Rows from block 2 of a small autoregressive pixel model, named by matrix and row number. Rows with one number belong to one neuron. Each number is 500 + 40 x the weight over its row's rms, rounded and kept within 0 to 999. All counts start at 0. Numbers have three digits each. After the name is the row's rms in percent of the matrix's.
After each neuron's rows are labels from the 100 images, of 14976, where the neuron reaches its largest size: "top examples" is what is common among them. Only what is clearly more common there than usual is listed. The data: made-up ball-and-stick molecule models.
# gate: MLP gate (model.blocks.2.mlp.gate.weight, 640x320), inputs 192-255
# fc1: MLP up (model.blocks.2.mlp.fc1.weight, 640x320), inputs 192-255
# fc2: MLP down (model.blocks.2.mlp.fc2.weight, 320x640, transposed), outputs 192-255

gate.136 103:426453563497428543488556520489472560496462514530499458506482480448514539497555502533496503480512504499525484438480454464491478450489484533428553475472531452468476540504512557472515498414508489
fc1.136 085:570488513386441484476493550579493560501495486528548509516502526472446557517537452511465504487521458569472487457417454509512501515485466450509508532520531482550473470480440498504444448546511517
fc2.136 103:505511500525448559530503561511471517456513512507478512562479494551525477532459449442536457551492486518451498557551609476517532558522455479511471419475507472500527548492532545480563484506492423
top examples: balls: four; balls: five; balls: three

gate.596 084:460510470520481553530450513559423497506459511471500412550536460523495443530462470497479431410532444549502466488511419481493471522483585496470524406460529518558502553555442494509447442480482509
fc1.596 088:478516531524454570474489499494508534506452490549431491567484488514469440451494516414529507497495540472489564438505502506466570522491531548517511486527530439438510523461522540482508471458458550
fc2.596 096:444469478398556458527510468539516539495458535434535492489563445467541500512477502439422484436525506557480532560503460508510458469501473422489533508466475466557435512474514425516552468580570463
top examples: balls: ten

gate.118 095:460471503555497504537544484450507476406506554476498505531501459533469541491516467582516505506412607508533479508399484495512382575475473430473557565455538423529486549504506543558476567519530455
fc1.118 100:556511476563509482495497489495517494530542438443566517532550503492514521487619548440555550486478433435491462539492480439510580509477406506561486475503523536522587531445573490499495573542515552
fc2.118 098:455564521536515513506454502556545437575517537493483482435441538563536464555485506438472454455512427559511456474460458465511503477496473481474460517493515505532499534506493465499444519487517603
top examples: small balls on sticks

gate.485 100:491446557530532533432541440496488511542463552501437503491460533483528560501535549521500464525493460512491525473432563479496526434481470492519524522493487527500491482501556438446562564512506555
fc1.485 100:469445489477456494416417485493466563465578504543523481536492530545546518480480466466408511441568511491536507493580546447532465476484496496453507457531514495488480493540499553551507518460496395
fc2.485 103:497448445535511476548487524441517480466476454451572539541588542448457511465560609509464497451462461441491489484542449487554490555452509561555420470516500530505545464459554532425537478476544493
top examples: balls: four

gate.508 098:453461472562521566503479508567527476491456528478493514479522572507523443498425544525543502470505533459548494475543475434465591497429496461487487514470588578485555456488545557564499488508533438
fc1.508 102:563497472468451562574479482542546501565536515516501467614438560490541502510437479460523514459522488495458484496443535466486511505536527454417524487551455519526544526481558479503494503506478533
fc2.508 101:459510517524533412500558439464458524489465455517459504525520541498451525483538466481505526524517443445483481431493515478495528513533511476554460540464508499437481585454467538473504513527525462
top examples: balls: four; balls: three

gate.278 087:590480470513542481461546473512507524546484531544544423541497522502524418414503565537519506455528490461488554500488529571430541506505490484570438502479420480493471542531488521443460507508507497
fc1.278 084:446496490362586487490520500562510492482464472542500409524481535578425492511456486453500490553464490521510519490527460572496473493529437503521480475469468482518535520499522504488505588471467534
fc2.278 091:501477491545456552515538522510475523493482482504496516533472445482516524491478543520486474483564563493476496497478557463524549486487590485526535503512594493477537530524485513576519509489485465
top examples: balls and sticks; purple ball

gate.467 105:437503546455459558585539557527568530475489520551452459460520543460466498509466498536526436532453429482514540536514543556514491437521545480608543421580461520523500520476528548499496492499479408
fc1.467 108:475504473486558509488547461511566500504491466490494502446523541513518516485461467430585541445501533519493506437514522483482510518538478498507485451492554510509485569480545470445511450466533516
fc2.467 098:555526569470517537530432524491467463532490461486590459533559490544548499497436509480493490499481564562578584551474445481462518501444506532476511516483517493567544594458516475491507467489501456
top examples: dark backdrop

gate.360 102:411508501546481522466494470513524513481481466552528560457440488454438506509531532454515469467540535510495494523499499502468423442428509466498523567505556434443455486529560521600536486572530469
fc1.360 106:487479400561577589486544559536440482440537514451484508554462538449559479510531458510522513538479492576539434531434498466456512541519456469481484436497453544527442400472566468486494546456503476
fc2.360 103:487524420484486451433604485513514484575487535454501482562535474439464484488468451512469500462507590514504534428540438519509527473475544488523494534500520500460504455573608494521501463545460577
top examples: small balls on sticks

gate.352 091:546474444425521516466474478491493504529560534495523468528471502502483585531487508577514469593530473476521558458484536505465485484506479488524523533516499547550521544524470560521568462544506440
fc1.352 093:501490476603565486551551488554459521503505438516469446466475543412484543579524492587464441535494500508427504472514476494499436474496462573460464487507559553486518493525584513467434451468433494
fc2.352 095:485508503513467475428523548485548439525437465495475558480515481524492478489589516446559478482469491501565468511501431424537510513513558503550581532517394456512538446480462505479491508630498525
top examples: balls: twelve

gate.286 103:568401532528513493475432557520594514530441518564564524530525477528514472563520428554519479442502470451460472520486556516507473512437500551509460482481565485493529499511523502460499530605488490
fc1.286 101:555533477486568480479507508403495507454498481419494480506562534532459501522537477530585477539494431444416445517522474478450501529491489520518495478495534515509506515480554512430547478560485438
fc2.286 099:539580404526588539555506468527444524514400542566490445539577537492507496462483483555492548429517462505505518470534410514509463512478454538479451450502493487493535495435531492519453521437540496
top examples: dark backdrop; balls: ten

gate.35 100:430546415430503456529447475523542493490504540474402490543545519517471491498474507471529494459448507501479460512562521444549592495510465490450483575496501532537480577476538522508489520526526537
fc1.35 097:492514589452519456494445470524526491486483455496486502526538460414450560463496461499549525496527522517457516565476423504501476469434422503435514498584472447517498461491504454502492545518497520
fc2.35 104:455500414577445466581451455484546513531442503526499458511483580474547477489406491465526511483530476508454529498493577539516496514479513434524469474499504520568522476477512473482508484508562578
top examples: balls: five

gate.137 120:570529482514569494518458586509437446454455469485531492463522512527516524523465495511534468509537479479513472510480493505525536466566482467608529499486446497515552448554491510449516559476520495
fc1.137 123:535483468509482521511495572524450471505452484536496517513538458446445519477448487591452519509472474479499466478523481493494598438544481574548523576486446457475529521542537545495514450537514515
fc2.137 109:460487484520497463487494479466562496483481453477502505507516571498461469451499423529486538510523555444479509532509554460471478475527477495545460499483502468560557444507479506540481488492606597
top examples: space-filling

gate.397 112:494535503525477500447505462551466521563511494479510570507520417492491557433469488487489547478427460524481492528580533491544507477505472440531509517462477532514528462545447509508514531478559491
fc1.397 116:540463458483469442506491463408470415468511568525509524506458463451510486513550535445484386484494522555530570401487497397482622501503502472487523539492587454517476554502560498402501501477455442
fc2.397 104:571460435530517454521601557466455455504518489454543567444520499592502413460436497476445469438474487500511555504481557416545507515518421479500549512514557469503481470496519511469521499426583454
top examples: purple ball; balls and sticks

gate.371 097:505501534537510556535481503587489483495477406481476535551505532581600453512495488519465501556483548537488561508452463498527515534487528483529436429461556548500495474428437437523543457440508526
fc1.371 105:493462422522500493503382449484482570468451503494502488477524516434568487530457518499583525502511489492504470541451582461478539455491440474515509553534389498531486507584480538539430574529543441
fc2.371 100:519486472509507507456569467526561464497435482423474473495457506503513513462517534484500476653553544505515565473494562564467550549472540483516533496522442450486522501492464590480567451469472558
top examples: balls: eleven

gate.328 098:483518516440535490573450499480499551527460528490493495551465471405548522502498417558486478451520537507564496455461453504526495485493496483518479516544505441536488523489610516527509510453457530
fc1.328 102:458528599479522528508505506467426518490512431521586510523389551434482465499482473523519450508519538481475529540521493469419487453579461477502565490473510525525488427493465552485586526513480499
fc2.328 103:446498499505473471454533508464479482523603540504544493434572490510579521526540503471526449486538521452503460441487487466482526574490526503473522553423436433407511548474488476501469513451521524
top examples: dark backdrop

gate.637 092:504520462491464519544538510460516491484488458521545483538465461535557499464541507485452535506546485478526501498417506493541429533561460450534492415523535505507528532548495470490462523485420566
fc1.637 103:520528478489506471452474488472428533460568530513487562464528490539430517435499488565471550487538620493498443453547507517433521500574578500502515507467515480484538460534473531518502459561472459
fc2.637 104:488456542498481398501519466512480458555473496541470519507587585441545470560557537493539433513568510517465546533555469443523482475571579556506434538475472479484469522446471489531510499564546464
top examples: balls: twelve; balls: eleven; balls: ten

gate.403 100:413552459516481518493429465493518512530432499484579474481492469511482488491518511601498512509496418574439468486446548496501502456521506541481519492497517478527498470554515481513494601528503466
fc1.403 113:472465487477513529489539524464538461453558480474492435519478496483519457554454427472535503562512550477508520528493498510472440544514486456493423474547499488545457462463602572459442459460563500
fc2.403 094:518516518497526469527529479501514529555448465507445547491535479442483533454523499513504540470431474546518498520490480474416472491470465474517544500517507520546514445586558431563485460474475517
top examples: red ball; space-filling

gate.573 095:503484514488595481448457523541514478488512470503547539541570485567526510531508473514549466584530564550536472480488510496530478535505496584547495490468551514497516516477516455450481499460608521
fc1.573 108:553552533507455550469535542522528479536491474561497467518567453535513505527547551517552483446515438540454426541516452529550502492493472521483434408486461480522539496482569482474499437512483495
fc2.573 111:568465403485440549564541479442529414533448424533500487456475519462425570483542468490547476510492505438481526494395558544425532470553474524524535486560483445422549613511509478477520451521524473
top examples: branched

gate.145 101:500466490534530567515507517523449532615469526505527471538392539532466454550473500573446504505598523542544505484553478518489482507536531463468532460469469501461465429500452512533436472521478432
fc1.145 109:466501519503539523499473520493542495538537485513537552482496433509507478470535465552535419491528556504471412510602514460529477445532463525552485558490494535468468509555459574531514514481567534
fc2.145 104:484466500496434564493561473532466542481535483496481483477514486496495460567506442596544415451533521522465477478536452464536506479513500473411548562532455521467551491586501507497472486456474487
top examples: balls and sticks

gate.244 097:517453526425472494487491466517592486537442457541544430465459480505484518472510497465559481489447580517469486580498543553484479478511441532525489523523584560581522399533534578486504441529521458
fc1.244 099:557479522491498566464441496549535479481514424441444482497521518508509539477441516437559498436512557456562510466559517525588541553513441510536518533548547512539505471508484508427524496545455493
fc2.244 098:540535472628525545458463457548534528478512547449499479463490549456541506496483553463473510404659497517526520510501477360468463474507512520481498492463509490504520455527481505462461509454493487
top examples: yellow ball; space-filling

gate.311 101:532548450515431565428447465436530536486494487496529536477527489509491531574464505484566484489465487500457425432512528468492525532503458556454477494482502558469484522483493487491481516387476576
fc1.311 110:535420513472492529499480446511502482574562572534512529581452472488545485599469525490538494533559530492462504497537478560489553566484451492485416557500516474540527433503500553453484522518560534
fc2.311 099:499544491516498485383457542483496494522544592506484531508499499530504468470482477468510546443489462521466458472577567497509415521476515595497517501565496470484505557458510502430504543471481562
top examples: green ball

gate.41 090:458509530538500468488515501521454444405529516548489550519514497495467492498527475600506472468515476506532550521497549502564521535474430497571461428495489535525550512518516420537514491475599480
fc1.41 090:476473450546470546457495489503491462456512474614488637470549549481485497513552435455418496439491507513547520469518581558507570481509511490552461471502524478447528454487446492579465451505499494
fc2.41 100:505535474547549484530537491505496472457464501456529444576478481524529575467482492519605475538430532464507534491419474528518483440510543507566529486461483547479509592537489523508551522436556449
top examples: balls: three

gate.421 103:586547484478543529513466497471485476561525502492493546502429439530523478481451476477489501443446449507477492458506553545473518493534500512512471496481488477551485414531494477542519448538499552
fc1.421 105:574497431514425460482488517546449525496517527525531539509465401543525494532478530449557483521453458489506482541514543550559554516496500534461407446467526456520487468508505540414478497512448508
fc2.421 101:501486478533482484472476487470488443494508556573570496510444511472532524452581506493565576505479437537483502520496521503465491446381538499503532539513502572484555537536478487509541483474456465
top examples: green ball; dark backdrop; small balls on sticks

gate.579 097:477471426524605573460543486454510556524540449485454484494450526466537444526435491515599501497470465516491474508483527537554492581444414520494455456527537538530568498496508503512466540476423522
fc1.579 104:475484512568564467512505448483449525523501559433544501511464547548458487464554474490493520477433487533461501514577557490542478577536438497502448534471477461512482570587497487522496474486490573
fc2.579 107:432519580547517526451462489592473551530475546506463502430463445540487434482487476560497490497500511508543509533466618533523513565414479555461538516452528487473500510480458497444475565536500504
top examples: balls: eleven

gate.483 122:511481491459446533478537453524472519511447471547561536402470459498539463493473520459464469573419448528508523516496516490524492478538479602498450459521537526494576546522524486524479473531481510
fc1.483 110:415451524522533425539499521566492474474528547517452416431537502506543464518544542489499493495433534458495531541467431433489505501519519486474491487487485497470519482469496470511477534543519483
fc2.483 093:526493472407524569434421484529401573523490492483501526559589430493445480565451467526435528472481473493512428485495495530494517442524423479487487477501464526523524469527501567479470517494535536
top examples: green ball; space-filling

gate.532 107:497506483471470487450544525487529511578459544436530556452494497453529477482455485489593509472481511554574510440492542470441487470470435487450493489487459536465505495460440520516385577525502496
fc1.532 118:486473542470512470528520506468470482410454502500495514481431504512443536510535460465457411555509551542481531506501433536534479561515531548508551484484507591574475465395517532521553495577462485
fc2.532 091:500459426482495497528545463561531623512537512500554501519492502542495463552447545517519478494501424468492449539547509524542529504496446524431493500454471499530526455543476499573436446508533530
top examples: blue ball; space-filling

gate.324 091:516468478530471527475495543516450525547513504506490422619504501605471457579527563506487493455537468541527547463467489513488478511492482513568506444496526512522557528457425539447450482408503460
fc1.324 092:488507454497487533532421473447474543388458549503538612468486471485513570511521494489414529507456588556459443510573506474488501495496553494494432552455563497521494525429481527500481528482510531
fc2.324 096:493465521492488570491489511526469533505460454489496471550488522468420469526551539467466494491616452453475560537405508492492563429551502469548458398542485574478554476446447522511545473529419422
top examples: balls and sticks; balls: twelve

gate.51 097:476527441548521523526448452531437537498514554559506528475494524495507505509529478521468494486514499513489541489402484504523478511369481505537525446520508493577474564566468455496462507494517563
fc1.51 097:447493565455532511485554528528500507475521496498484555501525627478569458507508478536445541471523519546538531481504463532449548520525471523450471549506511508473415461508509472473512487455515473
fc2.51 105:527562473429469463520476544547520463464495458510507480496483482515484492494496496403529458501506481504363502508567551423529464496396520453516555471519468521452569488547517496515528418543551519
top examples: small balls on sticks; branched; balls: eleven

gate.562 098:501503450585533460544489447474536529482498474525515457527454531521477376450446516475513577511470555507539483500438456521509518499458501557443512491460523429546435508498540510421478513425475511
fc1.562 101:540453481489512484563475449507458417626522542480482497492440485468549496509427525546484543508539483527519529492546523524522499459569522543508501539529431552500526467539486523523554479529546506
fc2.562 102:521484474475492528514579543596498559465469513490451454499447596561470498524558455568468487474473430449485494454567620501519512541516502500514513463509486541514480521539479536489487467475531444
top examples: balls: three; balls: four

gate.5 093:558496495565493478490512520553473537449507460506547482480534572478570502539490412528546522484470461586532349501474495517472534540574512500442489533585535496507481488584473459534476570511494557
fc1.5 094:555485463517483535485499477515449480437470466473537464523423468540517496415426493545496488580487494525451520458500544490493428482453568512555488477514541494516525495473440469549529492490560482
fc2.5 101:460490452520553544532544481503450527546525532455517497531541508520468482498571529438469495561524493460587489495538524484528524531509567491485525551443540497503589525532520562527401470537579517
top examples: dark backdrop; space-filling

gate.228 097:476566472422452503483501535493554500572520512465460483567466539481517498502441497477469558446436464501414484523489506488475614550542425512483488551545493435427455464465453521553528501493448433
fc1.228 092:525441492409526512451469509531519504529526540485467471534526478552543535443525447480485495530479501446489515505518550554514555537589546441537503528447570456560500459544429414538505437564436531
fc2.228 097:450532476519509493586504506488503535448530478504458521492573509493496528460501540501526523514473544503499467473469468450487428470510473548435548542458531485508491558466532490494460535540589533
top examples: small balls on sticks

gate.593 093:496483465541457500462512509480408470444539589547482515525458494491594560554518499443563537493572424484491491454515575427432506395545523568558467520569488449438456567488506465488505515404457507
fc1.593 091:611524502523584508555591509501479565457511545506479479515518561543519541518447470498492509565497465488527476485510482521517509565450539482567494557412549479503545472452472487537461490513489459
fc2.593 098:402472477484475478429477550580535438495502508548523608477517505487503483489609533564488534530528534542539496495401588487539453478409452534466454512482477447524533522580516464558539424495567502
top examples: balls and sticks

gate.217 102:443477420529490568484488508529440447575526483494491486522501496430595484527480542492493510553547446495479503507516529534475499456515467530568552483470473543552506472493525488489511467492584480
fc1.217 099:536427520528459499435517450541581533460470501557463463521495546476463473473431457505498521491525475534439494529475494527502499518559473486422465463466456533525507551475555451474463468593517547
fc2.217 102:540448536499463441438496571524424474548472512480470519476531509496539433473544495447454571462519460458494578465502450496451558557617506449487500534478490549506559460514547542554550534515440460
top examples: small balls on sticks

gate.402 112:569480515513468463497511417543474507514469520560487524538458494520462549530523459544473503540485444536466425518478519541556489491484470487465495483491500489477543429487453581500506413508478561
fc1.402 095:533521499473512439493507423469528506506468497555491567524482492568474583501541467521467525526499473517504470570465509539507461497489484526529517511530460520487548499509466527465515456488488532
fc2.402 074:511516478515522583475409482559437577484475497472534461553489554547431495481507497526427533552529448461459492503472523573499465507526438438420465483445535443509489551548440550509509550480484517
top examples: green ball; space-filling

gate.608 097:544488516457465497460463442429505436517511475508471520522502499584460550538517475502454409472550532501436481483481431496515542543507512537464471530501545539616543440458564482482567484470467539
fc1.608 102:488544471503473502427508522518536571542561514503508505463506533502535477454482494524534532485488425537498475472520576417459395417454496452513532450510470432522511533514464516459449544518474498
fc2.608 088:443407454492551504593545479454457439499497462554498525425474432504477458550537537508539436526464503491490517559480443491516591549560470511535501518466503531533486426513479478516502463510517522
top examples: yellow ball

gate.2 090:600459505571481543521519496555559510447489458496446476515492473535553452498541534483477513508512467527454483534474501521519533596553556456484469420497562515532519488467492463517587449526438527
fc1.2 101:503498491523564528529501531545473490492481503506502531493549474531503436450531434518457398544477431498611498505551491550539434529548464542469454541543510461499457523538466476530435533487542477
fc2.2 096:475487513483504527537547537432509491565547459473515408497499515436585528576497484485451515484561522479439466530454509537516443491450513494518523421530545463605547461561509528477495490530413474
top examples: balls: eleven; balls: twelve

gate.6 095:567484507484500541556446502481460561553486445482475484528577527595549453501456570472411542529459447500516479429469458470501551495509437444506519524514497443577490528484567524464496492583487493
fc1.6 100:522526468544551446582499514551471508520511450547503497544469482434502516493457579455496501524475481551547520492462523389451500467567490572472497499567451460514410449471537512537478471572502512
fc2.6 104:422478531451494527505551453453539582491514461537564509520497528474424476509448458494485441525509505445470506526518496463490537467548501493495472527525572456539516498522479465522521402521476517
top examples: balls: three

gate.227 115:441535521544512449438509468510583516507423441525450525511556475470495537510529473520529573503516427539494482510535505486466477533439512468524537533503498505487534418594471444608503506549510503
fc1.227 110:493549501544570519472525422562484532548496545486419454476459577421546467440450540512489481558501511488504499510472475488473469488581472577415524479419517488530512464496452503476468510499416521
fc2.227 079:505486504494439530532505551459469437530523542497495515480543511426466483490512561507499408505484550637509505468447481499493542507490541435520583510519475475427447528495498509469591535493554534
top examples: purple ball; space-filling

gate.174 092:524497432561539450508550509493461546452491391512397471536555539551489512498505536483417483509515457525526468515476529398483509551459401468491575587521540520564518506460509498512479449518452511
fc1.174 101:499516460572432479510533476524469529503503460450450614496527600489496470479448502490453424514509589552464524506479482409444438503428495524502483517451550530516410544458463508555461462501510569
fc2.174 100:525468477467489477468488492498463484514526510508560508527430481477581505539531477507427515519430481473469484539495534512487510537550524516467452513465505484511549508533493467488502484506486468
top examples: balls: three; balls: four

gate.158 102:492480519474542474498512496520536538480504500444538551546481524474497479495507487531488480526454514560498524468488581430481461521545462456535451484529490534536544456505469502530526573432512519
fc1.158 109:544541558540455473525584496461446482485532511536529518546552497519487503481583477466515545486487531538504477483476467443566488524489460542564502503530494522536498557550475499403548503513526525
fc2.158 104:476510540449419511514538501557486545503423491510457545489425548544446553465569497518570485488518495539511503465527559548460456570427503501487514462484545453468555472545560409497472463536561530
top examples: branched; small balls on sticks

gate.104 102:436554428508543533483405517420541525483516540462499498437510477564493500479493517521551505564490494504526495482547502507455529551537548478521456412624446507504578501478472482509510471519567571
fc1.104 106:507451428501528528485503413457459555565461464603518549479476540502476470389490517509547454487482477545473537515507512514469479491485511439457512534511515539513523461500477465457506512516465479
fc2.104 098:477546433551603457544549485489546505454464501471530495511500507432484505439472536559471552436478511531507439506490578461473426501498490509475502523499429462489527543460483479470447430471475447
top examples: space-filling; balls: four; balls: five

gate.82 098:466518508500437497488491524509489565475444472505442504460496552397503540486516518485510491523523441528486487560529522478495478466516520455457502462570403405523544520521472504555528576499450485
fc1.82 106:533484525537537438450493508522454504503517502504515537483479498492493515483506554515508536502391527362457551545545569497594506507443536490462549505536519472543507542489528551435539520560477575
fc2.82 096:496458395454476545509506439583488542498528546511476553471463464516492448397474493618460552506544515549502439430552460509555520443506481492530484493500548546506435543484599497533427543556593511
top examples: balls: twelve

gate.300 096:514472533605450533495454501516518517499447524542494541547483532509459485503504542462597532489550568536486511563520534474517481531519483556492517480508544526522443449501494463641521481502547516
fc1.300 090:502562538572518447542558540482439491511417516533378531526547493565456526524497416455474454575566493455586497497537532524485425559466438516562495462453491484579449484421531555495428456505551484
fc2.300 094:420529399543526548459507439610539461441548510562492598451516542447533529545501519500497497473519521536532475478507481461512535476476551500401566558419503464492583431522488462443492503494426578
top examples: balls: three; space-filling

gate.279 098:512576534547517490450470529517498553520492529551477535536493449556511510528588483543509557513470437460511540518607576489590571471484447505512482473561475528494586513468498519531468452478498447
fc1.279 101:502548446546505528402478535542523530450533463509531437552487519562486437539568463455502418506483537554466441441476481538589477510427524471435520526512542480527425404571508483456501521526450443
fc2.279 097:537452471468472417480445537507502473522464470468567504522523566566508531527423456490400488541504397496503545549487560488469515534486416464513529463533481442601577521471548434487509514567443545
top examples: branched; small balls on sticks

gate.62 112:481540528513541444522472515524530484536493521518538458558533523508509441457501530487484497488514457476465505480545498531538525526519501483482457508516550462514488477485556476537480452470433495
fc1.62 108:467504572516473437440554502477501482515492532502517383479479502496487459509497410523422502511551482476554500516526478503537460492525458538513484548434495503478456448520530509532493486433488509
fc2.62 097:531468459495437455490481520506486493482421440512507536567472487562471531562482480446452491529554525497460502521482568480494508526434481554518503497462507519559533519518502509482535505478540513
top examples: small balls on sticks; balls: four; balls: three

gate.14 100:529488485497588463480467514512543457513453503526500422510515526488452534435462483585465422488569534535519449464483458497490486499559510406443511509471448491518514486466560510484483527460480470
fc1.14 104:487523491556522459530494490492549462508561537497458606491439525503476510491487529488537488460491509515453558456544475475575522446442542480530506501492481468546459480535521485474443545511431471
fc2.14 098:499515570494456563554553471515416518481479496519490486539580466470499528464463496495480506569550515449427535512506436517473526558467499497492472437478546545437519473521487561480466526492543481
top examples: balls: twelve

gate.432 113:468513498499565472468444526504483467492451517491495493468499497514577516498512535468560507491508547432521510463553516535524529497452495598487526491437464566512497521604457528466501472507519503
fc1.432 123:522541491530446532483556514492530442502477415452484469478543523554520499517508484481600475460484519446538468494520449478522529552537564577513461496510548534540480541506501478467506541484536522
fc2.432 110:471451541532493435577455408478480530493434448497533496457460499478445450512464494462430560549457580441526507429479445530491573446476502468483483585508491455414369518492503469504556510493428485
top examples: branched; small balls on sticks; balls: twelve

gate.113 101:533500454501529506489475474516486476484528470555495562421457571543463485458501493576486476521561463546503511516525491469434504445513538517487541578494488554501468480449531491491470523513510465
fc1.113 099:566509470447537560487448490493540517479535487520435573516445557485470434526524457484580472417514594522463496556465543579372515514495493496465525529497548513476517464514468515496458524529505520
fc2.113 102:540517478507482580500526551546418423529504415469512503447517488535350369474446540450506498511498410482547489479505485560540526444517537439439471553504508511548521540477561516525504460512432499
top examples: balls: three; balls: four

gate.386 101:562488500548519533519525462472498466466426507474501470449516460418537565575482526495533498512521473477508510518458488552490565532443504507611464473571512527466472520459574545489454496548415458
fc1.386 109:457464570549505546488496508539472429547529419421461530466520453505532526514513507460532497539505506457471450471575473536508540408510508530515517571565572437590545461502442524426459460492452523
fc2.386 101:541552559486468521485490431474507463473562472442488435499483492496483498495531508519490487527472479516509510454489527543528568521473488543554534511465561501548541521493502471482511481525473508
top examples: balls: five

gate.380 108:554531480533529485501554530570549552565512530512506504502451601478450532516503501514606505507484499474485539480543551497447536505514520502523539581462521525451528515457499510452460474487518415
fc1.380 097:514486469500506514562460460512524481461535464455549525530503423571532472516512448451515446498449479531504530433514377485443475536538457507464485516527486393532512490440502451520447394505465550
fc2.380 101:489485552429501510540526471507549513520487539496465440473469579528457472556510480452493550475492474491532511590469572484503554554504465519533507494528522483510512563492493498509499502448475461
top examples: balls: three; balls: four

gate.214 117:514526518537529420474523515475483505536478492500448492450485485512555416367479535499456477485459533559458490547445523431452490471530524480466507458518516513503439445499503473440518533458472479
fc1.214 100:496569550429551532487490518490478496501466488467467531550518474514438543499505528482505458518504449537490511525523449458529496490539556561537513513512479519546516466511468469526573456530482492
fc2.214 093:483506484582508512527498504508464496492486527561568472466513565538571468481493477487437478496468505534480525467488506485524454499512534521522563510446510441546465530524491549475513480497484471
top examples: red ball

gate.528 086:547536505501548510502554513570496510497507493488460457551486528519458458418460550487511492494515496488467547443513476495548484489491552481564450539470546460574457538452481496534515451397515476
fc1.528 086:479574519482466483520397448439532454508465488558491508515485504437502563523485509500457548434523495563544488507544541480455524507478494477473545532536530489469482489521531467500489478512531511
fc2.528 102:551448502518553491460566499578494544498550470467487508503500516548534341493526546501556498493482450430459508486475471514544454437439470571555491554463568524529442545502435516511450496477486538
top examples: small balls on sticks